A small image-text matching model, trained from scratch: 4400 steps, trained on patchworks of several textures.
Rows from block 5 of the image encoder of a small image-text matching model, named by matrix and row number. Rows with one number within an expert belong to one neuron, the router's apart. Each number is 500 + 40 x the weight over its row's rms, rounded and kept within 0 to 999. All counts start at 0. Numbers have three digits each. After the name is the row's rms in percent of the matrix's.
Before each expert's rows are labels from the 100 images, of 14976, where the router gives the expert most weight on average: "responds to" is what is common among them. Only what is clearly more common there than usual is listed. The data: patchworks of several textures.
# router: slot weights (encoder.blocks.5.mlp.router.weight, 8x128, trained with AdamW), inputs 0-127
# up: expert up (encoder.blocks.5.mlp.up, 4x128x128), inputs 0-127
# down: expert down (encoder.blocks.5.mlp.down, 4x128x128, transposed), outputs 0-127

# expert 1
responds to: patches: two
router.2 086:495506575479422463562526467574470495499520548533590537473523469432531515454491530484475486496581472506524504550505511538443538507540517487505463540516524461478519507460516449558598477500533520480544439481463456458403465564533424459424478557497501502509442467501568501529496421471448486454484431441458465507504434542465485517538470489494554477488509460555566533542532489509550529496527
router.3 072:510558604446411450482520478464497471464483510514529505508560452470534478445449547528454468516565523488483475489446499590464465499534540476529444575447510463457471489434525483542511522441525544410559524532521478479499463545484490509463555514509513514510461388520516512504520448513454478472543446520502490537530482510482469482568475490439512434491589497523521479540557494519617516475506
up.22 126:468470511506500449502462466521462507486503521570477524580504543440425612543508425464483575593523516481517490447511541588521517490522436451574439484507546509478535435458463546456512489507526469452494466532476527476520567500499489477495440510551541408522464435455478511469449506544562528450516502505523488459522529433495443504502482500445477508437554512487564521467520503489514513540420
down.22 128:540451506503493508522400536515484506536442498472537512458551467467530533518564471546485557469474507490439514510482505502554612499493490508510619412511544515542470511546499480451575423522508493526504467477489490426481475468467492491562516412428500492457494545536585482506479470481558498575440489556478505554543454499533426494492505486449448553450481462506524499443466521468540546517498
up.23 110:533541438480481455491515473475529484454453542436495456507504474539498526464537511517511507529582630457513482554565461585514445498497539516479431507545473492434468457442487492512519474487469499551538506486415535519531529421547430585545555511471475544500537494492524515469490458527464550505518495561460495604488513529447468517498526495484490552550466542543470463498448445534518541469420
down.23 092:465502527467539530515443428535422471510559477483532473492474567479523473473418487548454576518454463533522531486587490427528502532483544434544470471553517500443535564534491505447546490515528483573464462408547471475439436478446486462560488491459579526518467550490560450562564468465498555547486523494520545484531552506490550486514499512532472457470463490474484557539481515454506565478522
up.24 104:544473460556475475501493492526544513450548515543477498501531452531509531481541474470431497527516468547488438478465507420497496482463485423442467489534492422554500488561450483524504485495463496446507459492554537561459511497474469439503552505545478503477498431530498512481575479484500490420517534530546570550535591479594485476472510493531492473534517525514518475427535657543428529456534
down.24 090:489531513462489468490554463574548529546561513464460536522505609471545548475514537497510538498541543446463504510580458491485484450465486530512499510547450506524480433504505491479498586549501520552431518549529479448544506536456392467513502465465530467566529520507503561536466431449447501550425494468563408527527475437450488438497461489435500551504526478526485553502489468481538464451528
up.25 104:543470437517509540517430454464519527405501492532502546476524529468446573536486522514500506469518484471460496481495533565595492442541535606451513429484554548520502476506478534569468474531428460463481504548506540500465539497476495396525461509520507475470592536486489514454530463505485487492498501483490504475411461549520587547552490514530554597519524482473462459485516543433449460497489
down.25 122:436560579520515520501530502528529531475408402526466509512520556463542505521494539459403466524477505475433483428427586521490537512521520539456540499414481495533476559519500550515469515542572511526511509470515524435530502499486516510476522417494537512546486516491497525500479518498517523522507437553556447550526554527534431459476433502467437521480551437453585485466520486566466513479449
up.26 124:475504536482421484524463488544503469474467507521526544522471544503491566464494522415513493483448479481531523514558519503516472472498455458463508410498454525489566417458458571471386488535561489496563548511479521417522488507485461506501473552512527448525594467525448546527533508530577497531524505466535439491555423475510488478496523477500584433570474493432514516568546519533437477474507
down.26 124:520512520489520571507521553493435521494548421518473472503494535420477513574432472523485491511473497493497524480509446516569521476529505538512564478501511474449478485472601500518511552496435565510450429509518525472467480484538564438554536410518480467471484494489477517455417472438480477509477453557459514485487528547541481527560479474558538536479614449470481472413510469548471412521472
up.27 154:504484479507537526506470526480536475486527399449502478563453514496530490424493597513487509534495459530497545419514490461531525498562514585427419465547469546517448498464480489436451501412487514503550477524487559486478525529533517533548489454516463504456522539507497521537560478453433518523453507493522528520531516476529445493473564594545541508560486414482477526430501545495520584521423
down.27 116:529539548414465505470501492531505498527511515506453463437540472501591536482466486580527485521503567507482527529451434453455566575500491441545564452501459515449471488504493401455514512524532478425545531535500529514419428475534538506484548580431572477512510502548534496490520443501470553401514541458528521528532434477575495477535495421508480500517523517449496496520476491476488448480502
up.28 093:561514509558529510444515519546470510516491425457468538522477500459534534548504396454445497491493462526549550542549527501511508454524481528495440477523446453474472499555523495555468480555600435517466512477549539515464496490483456498537431562494474533504460538481498413491521408485512456549490481469497538521539494564499565540560548453537558456478438520477544511573579457447539479462479
down.28 085:491485477467557511451504452494498595457496490457488508474427566540489490476455550488497463523547583419497511478474535476508487456511494463506540490510533556422491521508501514508514494504455518448533427498457563439528459484478494505547543461491504501434489519569537508493473526555520541528439556480528489466502559462552496442489562575529546453521488548549427490385417464554532494585505
up.29 095:505557426516533522587456472501538503547423574558547476528453402567513458520479450436513514547492476475502452506452542450530547469477475460490525549486484525448478567479506495496484534430512479546433525461476501462441396528560499477493495537474545509453472556561510468561506489514543518487458491497543424495483525500534453513494418518485519537495503549421446535555477570493484508523479
down.29 104:448522447453511454434513443445493445497550466564481482520494538496517506472541519520450468528531545536520562514497482521450472493498452511561550428555493474529518442429504536538506511501490449435574447461583536475521509514428559537579459519443535499605454520447537512520478517463488508530594535431486554506554464463451494500516514491517494431449528490573518536489470474522464486497445
up.30 061:462509476460540458538487591500503546545491522497436499501465483516449490492513487474472507471514480508509487567487539486479571554540383472504537567584552494425505463488509495447478434536498506367478553425512487504454591504474540474498555485564503535565507469492506462514518489501576507454461463490442498487544493492545492428478476538526561468515484489577531410506515520512517548476477
down.30 056:478537495468466417426505435498472512518536512407482520456548529442492570463542487510525490480489535529499513454546458507498492535559553460585450533448469488490451508565516535557524496502448560554458477492442480502510505483522483498506419486502525506502463493466558518527504447558539513448529509476449529465532531418478473506554553512544463505562548509460565513506512474392585488600525
up.31 123:400468518498495510453550476508476447521600526545566446531502439541487502494451473522492480515502565515474502519495457477484446520446489560472490586485549480519515529432501418495414486505444505509501510517530579489461543413483537548554436488469499479552486506547520530542516548488439529441508517529491531546545517548536512527424470579526452515480488478497407452440530484506464468509562
down.31 109:558496487538536520530471369474517501504444490545478582501451508486419453580516493522417511574537464551480513458479492489520503503575518428461456511527509470558443512449451460579452591505505513468495476518480545510443514517450512516474497448529556523435540485582439540524429510579477520494516480395500521562527463501478474480522473465529490476495516494524482521475516515456522496516518
up.32 088:509550530464546502455530522463539494540429411556477453540432502478484393482517458462480465484533494467426494504543560520510538506482529552510496425453506488486509485540475424481491488538456500502528476439487486400574528475560480578481544580462526509540500536495625495557527528490537538497498466454535558532565497555520545492517533470520518512486446495539478546497442459482524467455499
down.32 092:501465470504486468543505595524457484461490492519513492478532506426525603605417591499524501483515473497513523544471469515553530511473516461473513577505560507492428503518455485514504518451512472491537534543513615495469431484421583500568425442554496484477481513512497514484463532525560464446520530523476508465479518491496495510422497420527550472514520506478467539438509494483500527491597
up.33 104:516543509477533472492558548526459493470511451505508513487525382485515540549458517528512482534533455490464541476478567482430445462553473542537511465430480487507415403476506535539464566549529600545416468498517457504467508490529523469498468491502470505464506482482557564446493521460519426506508474545547443491483525488467464484535503527493525530463555505459456604517514602573494542483485
down.33 103:529497544489475527472510489525547519502477487500467513526554515499470511485488525441531482551481506436556511532500499471485507494420590523527527550440456479488457578499525497426535445467485424473519476553519525495584450497581480483533512493497565513565504472455402514503551550521545548467473521452541488516451481494466487438450527342583509506537489491457559521516539492559480450493475
up.34 105:490567478507474479441468452545514454487520464407474503515522499450530494492451429480463501454465506527500471545528446426463544543436534506455581546519538486415521454530545485434593535485464490454508566558449458477514482550500588503534459536503510474559475522440536554467529548495539453509527479552504530473480482485495460473455572525537482555552524550523560484522454471553527496560545
down.34 107:538521492514499469547543480507473548434464514504546432510562575506535485507595478460439474423502464542488482501437477531478415483517526546468559522467448562519495581475494516588493488568496420552501469491513473466508497481491494484435567440442556502466507518551556512561480502450482525569461586460467491476529484494523492541538470496515478521523467431525436486519453519484495479574432
up.35 124:478484421477539529466553481448499500488459489541511528435440499574453522514459533479501470495502496487554474588456621536512467525538533535480507476540518497513493540577419523527475556510536496473420537463566543460514484430496516488556532535523542462559427507522441436519495477517458476407458503540504538456518500511482560442445427456476486467534499570445504556501511501472488447495506
down.35 107:458522536517467455512483503503472480506512485413481412524463455478494418532510464553483470490500518534471541510448510460424487537483516455535545506485481512503526524545526484488424408506520494553550518493543485518561481513513493534527480476495473594585448500499520498464481531489523526579480481472546454432452500543522486562473555620542470448562468547467521460551439477461494595563462
up.36 105:593401490541463510449475564502472397522473514467516505552530533482494546530444528498446527540481512479433484515561467498499472528445484474376449464531540475539528504495477529546521566525489532454515530469505484476539551478449496457525487545487494556565510482448438451448520501508529528486503464495459481494497442500586475509444461475537532572493469503485508481552595570450551503519554
down.36 095:429561548546545489518545485515542551486537456521512458461461442540540555515499465470480532493509503548458512532514532509476472619492531474558500432451525527477529455482559540466464520529519424504482495467527489470507513514529473522535440473438485482479532461443581547535435480579426573534414503507485467531527490479514495497547508445462415540546491479514508497430540459548553433439509
up.37 061:551490519514465507492539504619474461479451454529521550432608545478474513534542481555557524489496470561484495447404482470477508512474438521487579446521523421499475449484528475472479535439598502538526541516462440485460562435459489463544441521491549533511488499521497524475547475583544452475507526496518448527472538605489467502505505511494510505536511534471493494447559477520454505544487
down.37 061:567517581444593505475466501479453544506539558466452485492533477502497555499448456500494543511461523503451482464529443527518524439463550511511477546476521485465568537424523493455508495489551547458534442527522446504459457584488452575470461486515406490482563421437501512455511531493475512468468495553451569472502443481432541502476491560541526498497466482441477501468448482569562543542504

# expert 0
responds to: patches: two; orange
router.0 125:502500553513435490491544508507478510508556523540527513462563548440643519502514531518555425531521494481482467521518484556478451508499430482533464472478475586571464520480471536556578457482485493491534503485514470438471486507472460511457451558460545504506463448522482482516432469453535599538470536508480483533507532477468504505506427479494506444440443453532473489547435543531532494440397
router.1 081:512548550500516517479448520439484490515494484561563474510570561466531548478510494566522404472526438427532519502494479547470497501446427442534520551402517591577488496476483485503572489517503532481459587444475480534513505479502554404463445482480536483473405508571466518505452484481536544497455501467473517518496529509463558536481456523550457464507517497557456531524475510483565511508452
up.22 075:497497473537525549428545551558596468479497520513454513436498494477479570456477474479558487463525491475454520563534527534482488526537489549529481541463596489549535474505543524456547515480457505461517514491488524503459602476508482522444587491513557472484464472550472478445526447470516456411415483435459423541469497556531486510510505495440497587567548539512533434457529522510493502478467
down.22 077:480546534419469458562508468497426478473503451458443449611546529536514486471501514435404523433435523493539518481533510488514528558467509479480505447533504537436441513501481464483479512529596499452527504558486502533488474451469533528524487586480460527514627549518535487519535518564517508540564493517566533409517441477473437511496513519515460478469448453461472524512480501505511502516504
up.23 069:500565494498417469452488506558482472417485464555496453523502576536517461515516490516459517478510475517491514515532504478475486452537492499569473443484453498554470486479554532466551553536533458499464574472505535513466502460414479658496484516506495450552488496515557511546520511458448459538560504534452403534493414449520557490502496513456518492529563501565487487405520513476504526556497
down.23 063:595497516464587462508482546559501501431583514467508576542481548450486479528555577513524524491470448413464478477486437460588500506516489453487483539510515441473574528524476496561457556504524518443488480436568545435478498486524532499549488427539511504488511509515442477511497567510503457528491498513522479566430492477420460522527534511499453553538434538524520506577490511525515523445525
up.24 064:488474484562589511480477487558547508456485482479538537471496548451471412532448466502501529467496495554547562518546545551478483531535437525467578483475585511510536462536488508520458500512487503510505500509523515455376499436529488465491489531368489461507513547535535572458416506564511504512457514467485488462442509432527461505556509469421486488502543469477568506494509552471525549529449
down.24 079:521474503438530442520520539502470517500498527522507475514497488541474496488521473495567484590501486473450407567399514584492493490534505557478463461407406541525476508571517519437457497468485443506511543494501534474589550494390500511486487557523434430472538476478524493506533506468451515509462483507464531564524436484502535541481543585515583543483492494522499468545513556507514537465540
up.25 063:477513604523481508542548482555510502521519516460502498486494470519520503400489453526496513458465482582433488441502426458509502497515460449549513477441489471498459587558503506474485522531559533449451487520537489595421552499524556513489533434533424542462552424483550466448465505500484504468487497503400541453448543541519576541507534488484414465516519514538518512540511456512508527534473
down.25 057:533477490411571510420479521518447514536470483483489536477468517560553491413579468511469513398524501461525490429487556545526466528494485442514537541470568626454528437531457435463550541527504482515493480490449541485555469458549473535505573538472570509466509531507468504537507499506478456506503488534521527532525496503478455447478488604554478531495495478458525523458444492484502421490517
up.26 069:577467479545523482484509513498488578473524504513465510582498430497487484480499464405548521501494508492505529568536452538527610513523452491457495485511516432512491432524509465544515536568495478471468498439453483512489570498505497534504545447488531590553468498517440516543559455509494448492450497452474441474460391572446502517552584563496460541479508519436540471508562519494460466470513
down.26 067:457504585499501462477491511467548531488479441499477493483546464504537562474439500492431491550502462450600539471487557543452505498481505497529474459486474464518467501586509495463494538439451558533589552547518515557491494601475490515482467531480507385511479520480533629505453452499569502447517482498556465507464455451505545475514513439516511520505506495532474415529516441518469517444508
up.27 109:526421491509422595609500552526470477531546473540424525442495552569554501525469555481538475485468447530567464525524515586489495520532460513539489411520516502560462427501487529443560519550502542473491468465475529511458454448453524507434523444579494513490508518476540536457536519515553477502425508464492451568477463507516511488531487417523497464535511487559551501468494468513508467496506
down.27 112:523557541546410529502534504538506448454469576446524487516469543491462468452532473524466506490500455572465497447547516474444530442515538474461495526520535528453586444531567500460419501499493529464523549594424449502529534505507534583524502466496499416508462509479526445450463512509475455525471475527474546475544512463501527532446504489441493569547477491469509464451508604473554545509556
up.28 055:468487549579555489511512543451461495484482461467517502477544464478542440517529532538447498548447422468526496455521560496452550554551499524480566469521555494476470454474499523540445483508541542480557451482542500501566492485551496462551552494491467448464542565434538476488591563527452456485582522555485436528475576477506505539497523478565507567502469533520529441414465479457469468524448
down.28 053:526512477457482484513491539497501516487510477531453546460539497471483464497445454432615462441600574535461532490468446449581494505460470557533569560531494462504530498490495516587482514490499549476472516434465474557499457492494493481492506493480526495535474438539497508565491562512544541544528503448567505542454438488496501437440468437506434531544614444523516476471566509510498523550487
up.29 107:522560460481551501531510489486550439481514525490453528398564501557558505499582512475519473468484475475560456445489478537440481484505438524521512462506518495581476529525480409456528458481544487411466518494452468544431501578512497475426502538484528475505534605550498444517542539513554522538494526422467499520491486444403448482545500509495461449534495550488433474526509555532482493482497
down.29 127:491469484485568577511469499404497540513519450457548431558486492522446499459451439511443533609460601528490484468517511442563505471532514559518519474492543481463483486452480547488450499480427508514565470485493598465539470486578554567529461534434462496526454523457474493510542489475531513509425578509537500449517491573493451465500478572543486506523482513499535497502484495508487544534466
up.30 102:417513508552474488478514499514489494496554487535480550460538440511512557497500568465503454490477506521517494542537432497511454541528544493512474507490451506527492487421486484539597544459536534488475545488595440497486510548531492439437560482522568476529509567497499551463486452520478548484410532448513500571450469487524462452478606467480483525445506475404516450507432452587483533519471
down.30 100:517508526408472501533479431515499528483490520483493483527394469500557465519501482545489483353574512500484499542488537512483507537525502477492562529437520524584524502525498529539502522495444513457501545521521445422525471496533486553536503514490419469478525517559536548531474549499431502450508467560515514544459490490525548521458517526550502498452504539609536575487493459396521491449445
up.31 075:500535470537556451491502445497528457467549500483523500458487520578497487467461474523534546458446501549484481478517493513524453525480473438417469529591561513541470452536505535574393489532612522504510461495497446499509554501481475452463509482524512473548471476527543534461411482496540470542478580532520537475510439543535500541472499546442460476508475404479464451476531576561498478456444
down.31 083:534531467428479448486525569485515477530528470518474481521508511432511504515504510545535448511450593540545449560531528536495492455478486566497499507454458567487521494489465500474410487537511501496463485469517505458460526514487566575429533528516417449487511411412475510479553526509411517511521471502443459474507567506498492444573463503527555595534484505532461442521461467469553584492518
up.32 055:478527529498517475544480477527525458459499526493532533538516494441494628558509472470548513533503432609514587470481480490538443481461498508511434460476450484480444455524473456496515461573488565528496550541505448500450439589454512533450525540497556365460484549491469484529515556531445475483523419522533540533540514566518499527531488537536496502463501515508473468493564515481479509530471
down.32 047:478457466545465472494443563521565468518500455551453452550520437555479498454524522548493492454495503481513525481442525458502533511501455427414526531515580480493475493481607486508485461410506521571528487502525549467516464489596569421495451489477439497555515497570474500558480553509508477489547587466547489525474466468438467456497517524527539467489503521481539433544466418479518487498468
up.33 100:473488438546532463578476533474479573484551507487476481542530438533514517504494523496479488494546493489463448461495477571508458541489461536403519463542482500502483532590478512504511505539532499444443532415459475491531479486528619513501481516486446419543467478476418476529506569421499503497520515544463498591465443530541470505491439475572485432490504474533550545549458475507531439496433
down.33 122:472499526461505426428442550492540501478444466525499514491454579529556473497501534456503419453453521560451510504529528475557455439496509486494489571543461558462532487406466490461481488541509542476460427511539463508483486562496477496511535509508509559435474533524539510483488471564514522580559510446538503548517599426528473519538492482479510514605508476542473468544452530505504475401494
up.34 103:546596560517527471482494447545480560444447462464423524452545474466526500548494493542520522460518488502569484431503502564524527495509455523467529476501484487533629481503467496479552525481515511466455489560437508470490459472550518469488457520477412507533437473476453514433485542517480545433489463506520461535545544498490493502430463549528498505534487535558490497511508409564526545594574
down.34 111:533508412494530493536533512466518493508517507519467475533446485510539514521508418485485541468529552463510529524456492435468547507543483478507492413522468559433519494492532588558388465515493518520600526427471477536514469468466483455556431409503533504500537517497540532551395571473503503519471453464550537523465514497604462525504575574486479505517530505464499483494498530474488451457501
up.35 083:474514517483440551452515458487518487481496502457446495414539448530489523542559528520423526545454539554549494474449503502505561507586442518483497480491467458477500490526523413496535523514577451493526550561491481581482472507446492468490508556484568436548475512505523487467421525477537555455473519526539533530508367491518480516500459523439486382503541474486535486549487509517494453558546
down.35 079:478461473524495515531530538478509516449546504539433572572412597487500514485409573486474502396501501505493430509485506518468492470495497490503462499555444446524492493483544518441408514403522487462553459505453585505485543454563505470488451474556493489489426481475484495494478522501498440554509555486558539488479562533497490503515533526509523484487487517526580509493565462430441530441529
up.36 141:541524501537494491533473540533550476398436529537505552490467473547486501533550517484486476502571519507505480524538501565549488476455483525496585459480536421497557534382525470499469486487536447447535538489437464441547511438467473472470512515512538545575501485536455474492460446496466563548513510475535562479539424474462501488539479520534474502574502502424465516599496537497431439498457
down.36 149:508487497500477448501531468463467501591562499500504481491584549489541379526586406491530478536491527488465483483492452518548449499564513483562531563514490530532507496522509436517469422526490496533531528525542549528493453503454518483439455429466519461496453493492516474523474527491495497538498466497465513475548537531525493501469393587530473475433374460532481460544498425497475532519480
up.37 077:522485558539503497535462482522520491480425453515474463511514512496519509515487497493444515505559554516496527536395495480469507555575425505442524530546535536509500507471498456477566549510466567534522459427528529518489477497517480524510504386427497488446518577512507443542482594527481564522462468510527519521467502445505536501489488574521549497483555430545481416435526448462480477608531
down.37 083:470493572530515423537518554460494470548549554463526466450516526564533486435498520518498453512487495441530522469456529508556568533509463429517499552503477518507455458557441535450495417563529526540485474493502451508507448443540475500442523489492485541501495439538460522465489412588522491444448467513513472453498510559489437417533491495511509527518489571495513510536474539490498428368499

# expert 3
responds to: orange; white; purple; patches: five
router.6 085:489486553492462532505466406496500450454493529505517597557503498504493517486556458443494510480550487407546499443468524527538557482434469450533513498459525476548551400497502492472460502461524563456507507510516472513514581555492495470483469452548505468543511444481500567522463527538579502507455442494469457477470484393495431540457487466451489521518570531462494576465584523441517475503477
router.7 109:517485530531487541494421438447533487444457545480530555549471484508467521535557445495480532504572513444528495437486498501554589513443475484575511500473500487550531422490478540452467518475508524428516518535534473527485575522519520502478463466558529479502525439496462568513447571544573555505482446489516459442481469415470451482478509533444474514513585547488479546455540553442562483503445
up.22 078:465467518499518439508539516486534500485497535512496496538527494532526427551497573516507477457525533464541498482512489459462420456511391502485498397529501377449503486528450560540470525523550564569489458491480499496442481497527537525443451575481458496545458440550517503560495556531523451486517471517499472490495516494484569560462492537471491558472468513502569497477405539543510512599460
down.22 077:503491588458458503516415466562470455551472477559523477454511625495553476490501515477461506582532519547499445509571459531485543481457594590499504535487512474487496496511506495452498503479480489444444518543539472507506573543401477508524535532508499550480573504486542496532465510536563558556491461549468455490436494482470430508486470446528463567431505493543472464543494472504495528520532
up.23 129:520427553466498508478528515464503400480542545576524519485429459523504510427513499519475427477594522413479500542469541539497521505515454517518467532463533501483558430510549497467462567498484474496554524458457484546507507510472585503504477472518453419531501485421527457479506509535538512497546439443491520516509480488516482514492540583508578473494585591553472532423482551538485472478535
down.23 115:543501476464563423581509485506472554581478488495502488494576489511484520505482503543501453466468450507491507532496576506543548471442438437488524528496534521500479480562485459529551454547420516509431572504499536537481467528482446491429572522514459534427556485545511454470517482459538554523520522459476552455503545443503475441515500452503492478481468460574533506480506459476632541560544
up.24 094:537488511514483482410429474456498445458514510423466572524542496513522515500501548494571541584503467548604571488493492582514498472523508497483460474507500454516485457492445517570438518567532533461459521467504473574524506521457511456494559525552464506540460508419464505448451485548498473464475547519450496514560543521485480514519484472532459521489503516524485495546483498538614459385479
down.24 103:498501571518504480564431583477547504523488457521479469498487482505403474554485452482454515445499546490439504527506431527507452516444517486474484530428463552518526518505519482531464553508514490555549520558516513534493488477475470548489509434405514594540461443524427530586567523481558473528515510540509483482420547539513475412515512520583433480461493530519473483497535536562472489555482
up.25 111:458473538464530546469563480511502518497537481520510509512418513530589515480530531485556450523529529496542501535489470520567462490508451530544509484438485493402462513523456525578511506491455484478452503537504486507540474590503537571537488460481590537547524513439492539511486509472435450453441516430492550426510498553395536495446497470522471559511526443484423442559431487478467473474541
down.25 099:564473546550445517426536504482534461497499455482507465445468448460525511502497564527484471460470565496502498535540559596454536415553462411517464501487477521477486545456481411459485495500522498440596527587480580542541470499492545508394518559445502550499492516528503495503500518471464530478521486493538565509533554482476520543479474456499512489538558566513553476470475489491546532425521
up.26 141:481505550465504505508476520534468482527463457544478542527461498459479536426473524588531506461569481443540508531395589535458441495505443528496497556485527530431519518485459485514512523511502463516485525451481476566503530468514537515468569509535524508479519463452505471491413508565620509442447473491516492522453550433502485518445455583499500430470518540490445536462566515576520477568509
down.26 131:452484524485464475503488534614479497509548530524512504507439539539452505483572453535512476423428536547584520527514458512509548504525515471474430537530551551479487538562513544452576527594514446465438539529610497505485472519486494575552502508529489508516508425510475521524466475509511539480517500448461414445461488525470446481448460524488527482411507503536444464487548501468455480517459
up.27 070:530556509541515576466534466515507467540581467479526579564517577478472535513496538466467504435448464458546600440485386420446503545582498538504490482515554469467422460491493554509552497519517475532498570526529533440470522507538447487464510525507443487510479523481476450452585546437549436536490510538506492501483500525451548519531485455442493536518478520536467507493507479481447456499490
down.27 065:504464479488512491540427538507498613479554553470499483475534478510517454514556469532538515524508444503497494513568456417524541562459513525503538530425521541506562469506519480496455473515462534538429471537480520519541529444433416470547484526466441465501533452500539484466481478484502527469501468442454460495501433554521466508429520550440463531559546509456544524583420466440587535531522
up.28 100:434459478528503555457544457471471561458539513558443533432552566499489556508500527501516471511532534471539512490496477494467484510556553518472321483445504526495559455558518521535482512528496510548484469485462519453492554434447538471461504533395554521441540470494556473500408570522509511500472452443472520519522518527518482515516537504510541514520502562486494497493458536530473468590501
down.28 107:552511511504510550483500525457544552497560487516553499479510410490491426364534483475505482523464483516432513477564555481495515468517575498599471487466492508491502438516471440443516487535537470447491519531554501575524528527432451507410477466507529499462527409510511515469481494575496496515490473463516498452526490526521542517478573501449512571485552535558495537469465507494570552432444
up.29 142:509488509551456471476449505521498609477481535453477554449558508530504507479488545421557502587505515509446517485503519522466460452473491540536464450560501556499503541456480539517517436526425515446518521496491516488462452584483492448530514444486549535498505470501479437547555428546517531539555481547539460544531495455453419462565449553514470438486552486452479419544508495541472421518504
down.29 125:478484501499464520512478544506503519484547512511522502511487523518527509513525507509584508536516415420506487542505580540427398536439511441508568470448502514556510431504462514569515492542526522503509492508473528481504518429456483524498461548436488453515501493439522516493453516443442486463521527418486485513534610524445521497525500446500610461531515490545486539462458541601474537403475
up.30 099:540504444573525570507518561495439506498432553493471429474496460461551493506481480480538421516475481515533506459502458552427590511520419508435493517459535435461454543470472584548556489473480505506473529469447500511479532495524479556497455576484572457483523465484489455511473561508497489536498484505484553471559557573571456522500536584436511508508536438497449531479459494572490470500511
down.30 099:503517459484495574541509460519496524515459513481509575491569490479531444451505500473567538495509542480431466592480525518486466490500487505587529518467517497524533545557448517440507544523456462458541502514557550539495514506475523540498505466454523474514386494537464543547526456436510490481481534515499505585523524501548555526487522535482404431429522474526457500419604405443504475495517
up.31 072:513505522492476493549418513526456392524472458459555494477532535489504522549546468562501481546520511501491455500538530435516449527503546549478507498513547477574435548531520434572468465486534460429425534498486505592528507528462495439466496527467480564528548529404529535433423476610497540515501493520462515542465498470477452543505520499467504473461477560474499466544535448537466464507448
down.31 081:503428480506504537471556555528550543501483515458552545484485565514538538494469532449536602391503475505486491512493432432522419500468515522519458499471487519463518455417442498478497481555438450517492497520435517477573457515505510494526526481549519502452492458453478476520571545455468525494482586522491516440489548485442534473437475500521500580527540425536453593432483515449500496507482
up.32 092:411446483483472464499557421571528525471468476401415433506509495421557490487492448470514470475509549510482540505539492513582493591530543492496444544482528540484458501524395558493471509494473520455511525537467521432484466530487444487461508500560537511509550565569557454489485557455511491539506473538508517539468480426503473467457557503559441467525455469514534453534529472511496465515523
down.32 105:534434461537456501472505527517457497542540437474496466480534451542479492557523492577533560471488452512465453486542517497443449457490459495534501540550503447508540507448429387551547485475545540513571514488477560509534457553547628524498474537464506447557513446506510465524533413489534518430483524480504514517499546569427462523459479522452533483511547506510479558490473546466458472444512
up.33 089:490488516513416489445469544519498540528492467538470505529535550583505474482433528476526499463470537472465533512583508475468500449547512545479456490475506514601501530454530528449410495503491493395540525505476423520507502488511476494435523472516483567584533510501435471529535455470477585498423550514476523547445584556581491525521519491481425510495507538557497460493519508517513417452521
down.33 093:492513547496517526536433499445547541444479499452466488548547537497488568524556503501509479552530486497560525509527462497423542577503444468407472532497498439422500535557462457544491580507514535596507454544517540454501460489465498572464523421496499491588445436507513555515431491467461500502528526570549505452488448484444462453519492477547539503484452456518511486505424477546469507470513
up.34 108:517429472552521479427498610492547545459438491496527491490488571506521561550479444456449469488540544435485516500472427496534484579442494441503473408497515516499527598535488454492545451544531507452446533521561518469450460454477498477448483506523582475461534527473530517518493526456447427454496497499543528471510527477524498495517418492474475453482552476527533501555535513509412487556511
down.34 098:501482562534481520515533529515491486481552538429499477585499437544562501373529548465492500543536504511538508458547486452442447511521604524447569478545502454476484487452503495454455442509478457515534569448527446526514413533449440478512515541505534553522534487534463444499536508466538560534471495417503473523504527534460435518479451483501477473474458530480488545527432524452508442543543
up.35 081:511487506482438516500525487558475572552500469483449457523515390485579496511561542511488512525562500469523557512449470469512507576596452539462489525521565453540519565472512467440565481551482538554490447528475484493550575516505480524496494559488441476474500442522561506475462494519530486459495488493455508485523548426500478457537453485461528486489576469506447509529591442508551483399475
down.35 080:489485537452506545498510531453548564528416503501509512553510546441495451454486407543480543466490477497536470500470624490455507574437518505455545461420488558430503430523513455494580498497453521476518523497488497551554498506423554450550501497437551440545517448568484506444440545496523466541484516507530469523464515456516526463519502484544484517478438492503533515521528549489401510472514
up.36 099:452525504458523521486428443531546437508551434533436466520452478505462519525531537518512452450562436516482535521522544503454525468515490522480533533518532577557475472578465530551493467464504534494495488519456421553421508493451505510496396501497479512469495548564464547448535475517524576423496551493407534480530437553458528514579429468524513568495534478491524464550465520495480503456516
down.36 091:443428567526420476477552481514424450438477477482502467518473492481474476543525446540452590494544504472500491468522529506436475496514624465492536494503438494462496562487476552441514512525518482464491511482510520504469459505554459550482554494492570585453504506476548489550566544457423456473529572545580461435458495450507478519508494566496461527453518495434482527486531490531534462448491
up.37 122:533512550518472519483455567526456552480522470461464536428525543510497522445473605576467522546525606515551484491488476505542453488528473489573488522608495540491497495507495468454468448507531536491610511492539449495495462504484547481489455491499539485459477467453530475459442553462533541532520561489485513503405513522528464544507438526506478523409506470495464553510458462480429419531483
down.37 120:469495580513503447496490511570455468540510461512533466527559519517552479513505515534516451536568485525407477430547456436492528545615474531544512478487478526591550474468450540625543491446509508483456554503458475466465480498539473498435489526539546531486438480481510481482470522504469526503469502595455457552536485497513470468454421473522518525453551458522455455546507492561478474518497